python train.py --train_examples=98750 --layers=12 --activation="gelu" --head_dim=16 --fused_qkv=true --parallel_block=false --positions="sincos" --eps=1e-08 --grad_clip=3.0 --steps=5500 --batch_size=64 --epochs=3.6 --warmup_steps=550
Rows from block 5 of a small autoregressive pixel model, named by matrix and row number. Rows with one number belong to one neuron. Each number is 128 + 32 x the weight over its row's rms, rounded and kept within 0 to 255. All counts start at 0.
After each neuron's rows are labels from the 100 images, of 14976, where the neuron reaches its highest value: "responds to" is what is common among them. Only what is clearly more common there than usual is listed. The data: single printed letters, digits and signs in grey, bent and noisy. In brackets: how many of the 100.
# fc1: MLP up (model.blocks.5.mlp.fc1.weight, 512x128), inputs 0-127
# fc2: MLP down (model.blocks.5.mlp.fc2.weight, 128x512, transposed), outputs 0-127

fc1.145 [106 154 147 160  84 122 104 129 143 146 157 190 138  63 116 211 166 187 161  69 122 157 203 107 122 140 132 124 119  94 115  86 104 103  77 175 104 152  87 129 198 143 181 116 152  83  53 147 169 126  89 198 101 128 114 167 151 140 128 130  82  97  75 111 131 105 124 128 129 103  81 125 134 134 167 135 126 186 142 210  94  79 117 149 100 145 113  94 146 150 160 115 118 120  92 108 118 111 203 158 142 104 127 127 183 116 149 131 141 109  87 128 110 137 135 162 136 128 149  96 161 113 144 130 150 169 130 154]
fc2.145 [135 146 124 112 135 118 113 109 135 126  46 104 148 150 117 113  83 120 127 111 126 158 115  83 103  90 122 199 127  92 132 138  88 117  91  91  96 130 109 137 157 163 118  89 125 173  90 126 134 178 162 165 130 126 112 114 111 137 152 115 130 117  55  87 155 151 105 110 127 121 123 182  65 172 125 163 161 126  79 110  57 193 114  83 121 147 136 126 110 120 120  83 139 120 137 100  86 188 165 163 135 100 165  85 142 163  92 114 155 203  82 138 125 142  82 103 137 118  75 109 169 193 178 158 190 190  86 116]
responds to: capital (62)

fc1.103 [ 85 142  91 143 143 117  99  81 156 165 106 138 148 128 136  96 125  89 126 126 147 151 113 107 158 151 180 188 144 123 142 106 131 134 182 135 141  85 107  58 140 170  91  84 152 177 116 142 114 132  93 150 154  43 153 142 185  87  63 174 136 111  90 120 123 120 102 154 148 170 159 154 110 134 133 137 136 114  75 124 144  85 164  83 118 147 122  84 144 165 175 114 144  99 102 186 157 146 172 101 128 112 137  98 151  87 154 136 130  44 128 109  94 102 142 139 100 173 110 151 142  13 122  66 150 141 143 134]
fc2.103 [193  95 117 123 107 119 126 126 153  52 131 110  92 130 160 134 114 111  68 132 111 169 147 182 105  88  74  98  88 103 149 118 124 140 127 179 145 136 148 110 105 109 147 167 118 107 161 121  73 133 122 152  84 139 174 149 156 118  72 101 147 104  76 126  32 156 195 123  90 140 169  91 203 108  96 101 111 130  86 104  90 108 142 124 164 133 123  87 141 106 126 137 176 108 100 157 192  79 136 133 157 148 163 157  95 112 146 143 162 133  95 222 157 142  96 118 123 134 116 135 163 159 169 116 136 140  68 136]
responds to: dark on light (99)

fc1.343 [130 119  73 158  63 142 145 104 135 171 126 153 127 130 134 154 116 125 116  83 128 145 156 115 100 152 124 122 155 140 128 119 137 139  81 174 103 122 155 101  85 185 188  97 159  96 120  91  99 131  99 114 168 126 135 129 125 186 108 116 150 132  98  90 124 144 180 115 104 125 198 128 141 121  79 107 203  99  44 110 104  87 142  88 109 183 107 155 155 132 102  94 104  92 115  96 167 136  88  84 153 107 109 138 178 118 189 198  45 130 114 149 112 138 158 138 103 239 132 129 133 119 135 159 104 133 165 115]
fc2.343 [111 123 135 148 105 143 138 156  97  99 147 140 105  75  78 179 133 117 125 124 132 136 122 113  84 133  79 143 148 108  93  91 113  89  78  74  67 163 125  80 131  87 100 144 162 129 140 162 149  88 173 147   6 125 171 125 176 108  89 125 189 121 129 143 170 125 156 138  69 192 153 144 131 122  80 130 148  83 147 145 191 120 147 125 166 152 113  63 127 142 145 100 130  91 105 143 129 145  78 109 161 129 119 176 110 152  89 166  94  82 151 129 134  78 103 137 114 165 186 116 149 160 131 175 129 158  87 159]
responds to: dark on light (100)

fc1.198 [102 123 140 130 141 139 121 137 161 138  61 160 154 129 158 140 162 121 151 133  39 147  79 116 183  53 119 121 191 132 109 147 120 126 103 129 154 138 150 151 116 112 115 171 104 147  95 172 188 146 152 173  72 135  88 152 136  66 134 213 106 181  98 126  99 170  97 126 102 130 162 152 127 150 113 160 174 123 109 203 176 139 107 111 126 110 120  80 161 140 138 158 120 138 139 157 132 143 122  85 154 123 130 107 183 110 114  92 142  77 173 108  99  84 113 100 152 166  89 211 174 172 154 108 144 150 119 104]
fc2.198 [155 144  78  85 140 118 160 127 116 138 194 145  91  86 139 151 134  69 128 174 169 162 105 141 109 124 167 138 106  90 150  74 110 122 119 168 120 171  94 100 193  88 130  98 141  99 125 144  97 156 126 107 160  95  94 106 144 136  96 125 139 141 115 130  81 109 191 120 143  91 126  38 151  54 136  11 115  78 122 113 120 154 141 116 149 111 102 120 122  85 179 168 146 132 101 135 135  81 141 154 153 155 129 164 113  82 166 116 174 118  54  95 119  98 123 128 142 122 169 135 125 121 191 157 177 127 131 127]
responds to: bold (72)

fc1.243 [ 96 146 105  95  83 133 125 115 176 138 118 115 114  95 105 171 171  76 111 160 180 168  70 188 132 160 197 132 125  81 123  95 116  94 141 189 123 126 157  86  71 156 167 133 133 134 155 163 155 107  61 116 108 114 130 111 138 115  83 170  93 123 104 137  78 177 161 128 139 125 151 140 117 132 150 151 162  91  79 133 140 106 124  84 170 171  90 118  99 175  77 111 148  85  55 163 100 114 177  91 156 132  81 154 127  94 172 135 126  81 141 115 129  83 177 131 160 206 118  75 139  99 121 132 106 116 131 128]
fc2.243 [190 132 113 128 164 159 119 128 117  94 126 170  74 126 149 136  92  85 126  87 181 203 104 124 119 113  67 164  76 123 110 119 127 128 134  75  72 137 134 172  92 149 101  93 127  77 136 135 127 116 140 136  85 172 155  81 162 109 150  82 171  95 131 148 129 120 142  84 107 143 143  94 170 113  66 157 154 161 183 130  87 176 139 119 135 144 110 116  82 179  83 128 115 140  56 117 155  83  88 103 181  99 170 168 193 118 105 154 128 120 130 110  96  72 156 181 126 135 147 114 164 167 126 165 147 172 119 160]
responds to: dark on light (99)

fc1.373 [ 80 112 131 119 120  88  90 179 152 165 133  23 118 150 102  64 128 113 137 149 162 127 103 110 107 146 197 147 197 111  91  50 145 154 183  98 146 105 132 119 121 181  82  95 112 121  97 142 122 113  79 135 163  97 161 112 142 147 129 148 121 144 125 109 149 130 145 138 129 139 188 177 122 119 175 115 168  71 113 130 179 143 152  58 141 130 132 160 108 154  88  88 170 190  79 150 117 116 121 113 180 146 108 123 185 186 165 154 139 148 118 141 134  78 142 113 110 175 139 157 149  93 109 135 126  71 116 132]
fc2.373 [102 157 152  83 123 178 122 137 171  88 136 136  81 156  95 128  91  95 122 165  81 168  60 123 135 115  86 112  69 117  83 135 122 154 106  82 118 150  88 172 124 131 163  65 125 158 132 142 118 151 158 110 157 110 121 139 146 133 169 112 126 127 149 121 153 127  72 116 137 116  99 169  79 113 129 175 112 119 100 170 128 158 136 154 118 124 111 144 114 144 103 112 151 125 117  77 155  94  83 148 187 100 217 106 135 149 194 125 179 132  77  82 118 171 132  78 133 119  45 173 136 196  79 186 126 164 152 104]
responds to: dark on light (79)

fc1.216 [ 82 106 110 158 126 179 118 127 173 167 122  92 154 117 129 111 187 114 125 109 123 148  62 117 192 151 114  86  93 106 125  60  99 143  62 144 101 112 129 123 123 122 170  85 144 135 103 129  96 132  97 155 147 112 109 108 139 144  89 107 112 174 115 127 107 166  92 135 106 148 202 183 142 132 140 165 115 113 156 143 152 104 172 106 126 152 125 181 108 204 123 130 178 123 137 111 156 137  74 116  85 139 118 109 117  75 130 192  96  95 143 118  95 139 184 164  91 204 144  78 134  75 123  62 188 134 178 138]
fc2.216 [181 129 126 184  82 148 199 104 110 108 161 141 147 145 140 124 109 141 105 177 192 125 197 156  90 187 105 116  82 200 124  98 159 118 126 112 116 147 126 110  99  93 167 138 116 143 146  89 109 171 100 172 102 189 185 104 136 164  72 158 178 120 146 136 126 109 137 174 111 193 122  87 198  64 115  89 142 140 112 161 187 141 136  95 158 143 168  98 119 107  88  81  80 115  97 165 145 134 101  88 139 162 101 152 156  95 144 170  85 118 163 115 175 101 136 137 146 137 153 109 100 126 131 114 108 132 118 153]
responds to: dark on light (96)

fc1.312 [109 145 128 130 130 193 143 142 108 141 116  61 112 106 163 118 126  88 195 105 152 152 163 141 123 117 102 174 141 126  73 104 140 115 115  90 144  75 102  74  46 187 195 101  68 136 124 123 169 131 138 118  87 149 140 149 119  98 145 175 177  81 123 119 129 136 158 166 131 125 114  72 158 134 142 178 154 153 112 154 136 106 118  65 127 158 103  63 163 189 134  77 136 104 114  84 153 175 110 155 109 129 174 142 143 115 131 125 115 147  92 126  93  60 140 122 124 122 152 176 195 102 151 101 165  86  97  89]
fc2.312 [113 159 139  90  93 171 107 153  96 132 109  83 128 132 128 138  95  70 147 133 130 162 182  93  89 147 165 116  86 176  96 115 138 151 166 137 170 126  44 105 153 100 159 119  95 147 134  59 126 174 130 122 105 125 152  99 153 171 178 152 166 123 118  99 126 145  71 157 155 151 120  82 126 127 138 139 126 139 173  98 140 180 131  84 103  92 194 113 176 148 107 113 159 137 125 123  79 141 172 180  96 130 175 136 130 119  90 120 131 176 124  77 162 132 111 142 157 117 141 101 164 122  86  92  78 109  40  42]
responds to: dark on light (65)

fc1.97 [117 100  97 108 173  62 100 127 140 136 185  77  95 116 171 125 168 134 143  90 112 122  95 158 143 133 121  79 150 145 113  85 171 125 191 131  92 128 133 125 140 129 136 176 134 155 145 207 130 150  72 107 111 173  94 145 133 134 157 177 116 112  88 212 143 153 147  96  97  99 143 186 134 130 132 162 120 118 133 174 135 164 140 120 140 147 137  75 132 116 123  78  74 163 112  88 174 119  80 156 202 150  77 120 187 146 166 125  92  41 106 132 116  84 160 111 121 132 125 133 105 122 178 106 126 132 191 145]
fc2.97 [ 93 149 165 109  79 120 110 119 127 109 180 102  79 165  59 132 103 110 128 167  99 127 102 100 155 150 111  86 203 152  90 190 159 118 166 135 120 118 107 215 116 125 159 126 169  62 144 122 148  95 125 123 125  81 117 141 133 167 128 180 139 147 136 155 145 133 161  80  44 140  67  78 117 124 134 121  93 136  97 134 113 131 140 114 159 125  76 166 238 146 119 157 152 134 130 128 128 161  59  95 110  81 174 151 135 106 127 132 131 149 132  95 131 112 124 101 123 124 137 147 114 175 145 149  96 203 134 147]
responds to: bold (74)

fc1.355 [104 154 140 113 130 106 136 139 118 146  94 165 115 128 113 121 173 158 129  63 115 150 132  83  83  92 106 143 135 116 104 135 103 145 142 133 170 146 105 108  94 124 180 105  77 131  93 114 162 129 103 131 117 109 179 183 108  96 195 122  77  71 161 108 138 127 124 141 136 135 117 218  75 190 140 111 138 149 186 162 125 136 146 138  66 137  79 129 100 173 111  78 124 154 104 126 102 120 178 150  43 196 126  49 188 138 121 130 106 141 122 131 173 100  82 147 174  96 105 134 176 121 110 123 152  90 130  81]
fc2.355 [164  93  94 137 132  83 121 129 144 119 125 138  57  92 139 157 145 133 113 136  82 191 119 140 128  99 171 167 213  97  78 108  99 142 131  89 130 160 145 126 129  86  86 169 104 114 112 222 112 123 183 179 109 138 126 161 147 118 154 162 146  83 115 148 118 137 127 100  55 105 120 149 132 163 100 142 143 146 153 136 159 166  87 143 133  96 139  78 147 124 112 101 110 137 114 141  98 123  70 150  78 103 123 148 102 185 130 128 137 158 170 165 166 101  96 128 156 155 170  99 186 157 199 129 129 225 106 133]
responds to: capital (67)

fc1.410 [189 105 138 137 104 123 138 104 147 137  91 181 127 101 148 149  96 123  88  65  92 154 126 136 101 134 114  91  65 172 110 114  74 169 158 116 142 147 101  76  94 139 155 120  98 113 110 121 149  93 113 111 162 140 128 121 159 139 122 113 136  67 155 148 150  67  78 127 147 147 160 184 130 167 139 134 137 144 133  88 113 156 155  53  83 123  62 119  55 162 143 171  80 110  58 104 145 126 138 188  73 142 158 140 160 155  85 109 106 158  85 150 113  77 156 141 129 133  59 132 196 160 111 154 113 105 117  93]
fc2.410 [206 179 216 155 117 124 119 127 110 114 167 130 126 158 153  88 151 109 127 161 209 115 137 149 104 145 118  56 118 161 155 189 155 111 144 101 175 119 169 150 135 122  80  70 153 128 137 167 123  50 111  91 107 120 139 114 117 146  83 106  98 115 165 139  51 114  81 130 122 125  82 108 127  83 117 130  71 141  47 131 117 159 114 133 125 109 172 139 183  96  84  90 143 111 175 154 129 123 133 108 129 128 121 134  67  79  91 111 126 133 199 151 142  98 116 105 139 115 153 127 135 161 148 159 123 159  95 109]
responds to: capital (63)

fc1.451 [111 144 104 152 105 135 146 129 177 156 130 134 145 117  68 120 162 124 138 111 105 137 138 165 108  45  62 150 169 100 109  94  91 126 131  99 108 124 185 120 145 165 145 128  71 101 140 169 135 108 163 118 109  53 129 131  97  68 110 120 120 137  28  99 152 104 105 137 103 123 149 161 108 141  92 126 142 125 137 141 182  47 106 156 136  75 115 112 147 132 200  56 148 124 109 149  34 167 125 107 179 118 151 152  91 142 110 133 122 142 110 186 147 141 120 132 151  88 168 118 124  92 193 127 149 153 139 142]
fc2.451 [ 83 122 149  61 129 133 116 135 146 148 112 182 205 214  65 178 106 127  87 150 137 153 118 126 132 126 117 175 134 129 177 111 153  90 130  87 122 166  99 194 171 129 135  96  96 142  52  70 109 216 204 154  94 123 183  89 107 106 133 122 116 103 106 126  92 104 115 198 111 103 123 131 151 154 152 104 158 115  75 148  80  96 130 134 121 139 168 151  88 108 132 133 135 117 106 145 133 116 142 130 125 167 142  87 122 161  80 150 145 173  92 138 113 125  88 140 125 117  95 118 172 156  88 152 143 161 133 161]
responds to: dark on light (95)

fc1.67 [154 118  69 135 126 139 140 131 157 180  69 167 138 116 173 151 127  88 150 122 125 145  72 152 153 118 193 153 101 123 159 128 101 141 171 182 105  81  85 116 123 129 131 129 126 140 102 115 181 116  57  84 184 146 119 141 107 125 125 144 111 110  93  87 116 115  99 150 178 134 187 147 104 192 159 102 164 119 120 145 120  93 143  48 177 146 103 119  65 165 167  84 104 104 123 126 195 133 196 136 121 134  94  97 117 112 197 140 117 115 179 144 128 151  99 166 107 197 123  97 162 125 147  78 141 113  89 112]
fc2.67 [153 156  97 145 119 135 135  99 117 122  88  92 141 105 148  85 107 106 126 155 158 182 143 148 115 149 113  89  64 154 176 127 166 195 117 198  94 115 160 187  81 108 138 151 120  85 159 106 172 167  64 111 117 174 114 104 182 172 111 138 127 131 106 117 161 128 141 102 119 173 156  96 200  98 130 140 117 135 118  60 147  71 135 110 137 147 110 144  69 110 116 131 106 121 122 139 151 158 136 149 202 117 140 175 177 125 156 134  83  91 141 140 113 150 185 172  67 165 130  95  86  97 135  73 116 181 100 147]
responds to: dark on light (97)

fc1.439 [133 127 128 139  78 112 145 101  90 124 134 160 118 115 179 150 110 146 106 115 130  98  60 132 116  95 150  77  93 133  87 136 129 144  75 173 127 101 112 146 131 148  86 124 144  91 125 141 124 123  65 144 134 137  94 158 167 126 102 159  44 143 105 146  73 151 142 192 127 183 166 192 172 124 199  75  84 122 139 139  70 107 127  98 152 102 150 105 134 147 166 118  39 169  81 145 143 164 148 131 146 138  99 107 165 219 143 140 104 134 199 166 109 101 184 167 128 104 136 132 124 141  93 122 131 137 149 107]
fc2.439 [168 229 111 158 137 105 194 107 190  85 113 122 152  79 136  96 151 146 127 135 101 167 136 133 111 166 197  87  96 116  97 124 125 135 143 162 145 102 169 159 116 147 100  72 110  73 150 139 170  89 160 158 143 117 123 129  98 173 135 137 137 123 147 132 156  94 123 142 148 112  87 150 106 126 127  94 124 122 123 143 145 118 102 142 113 124 218 161 103 104 130 101 118 160 226 127 136 163 171 124  65  78 125 177 115 128 142  96  97 180 106 209 131 150 175 101 128 133 174  85 140 143 101 141  85  99 129  95]
responds to: capital (70)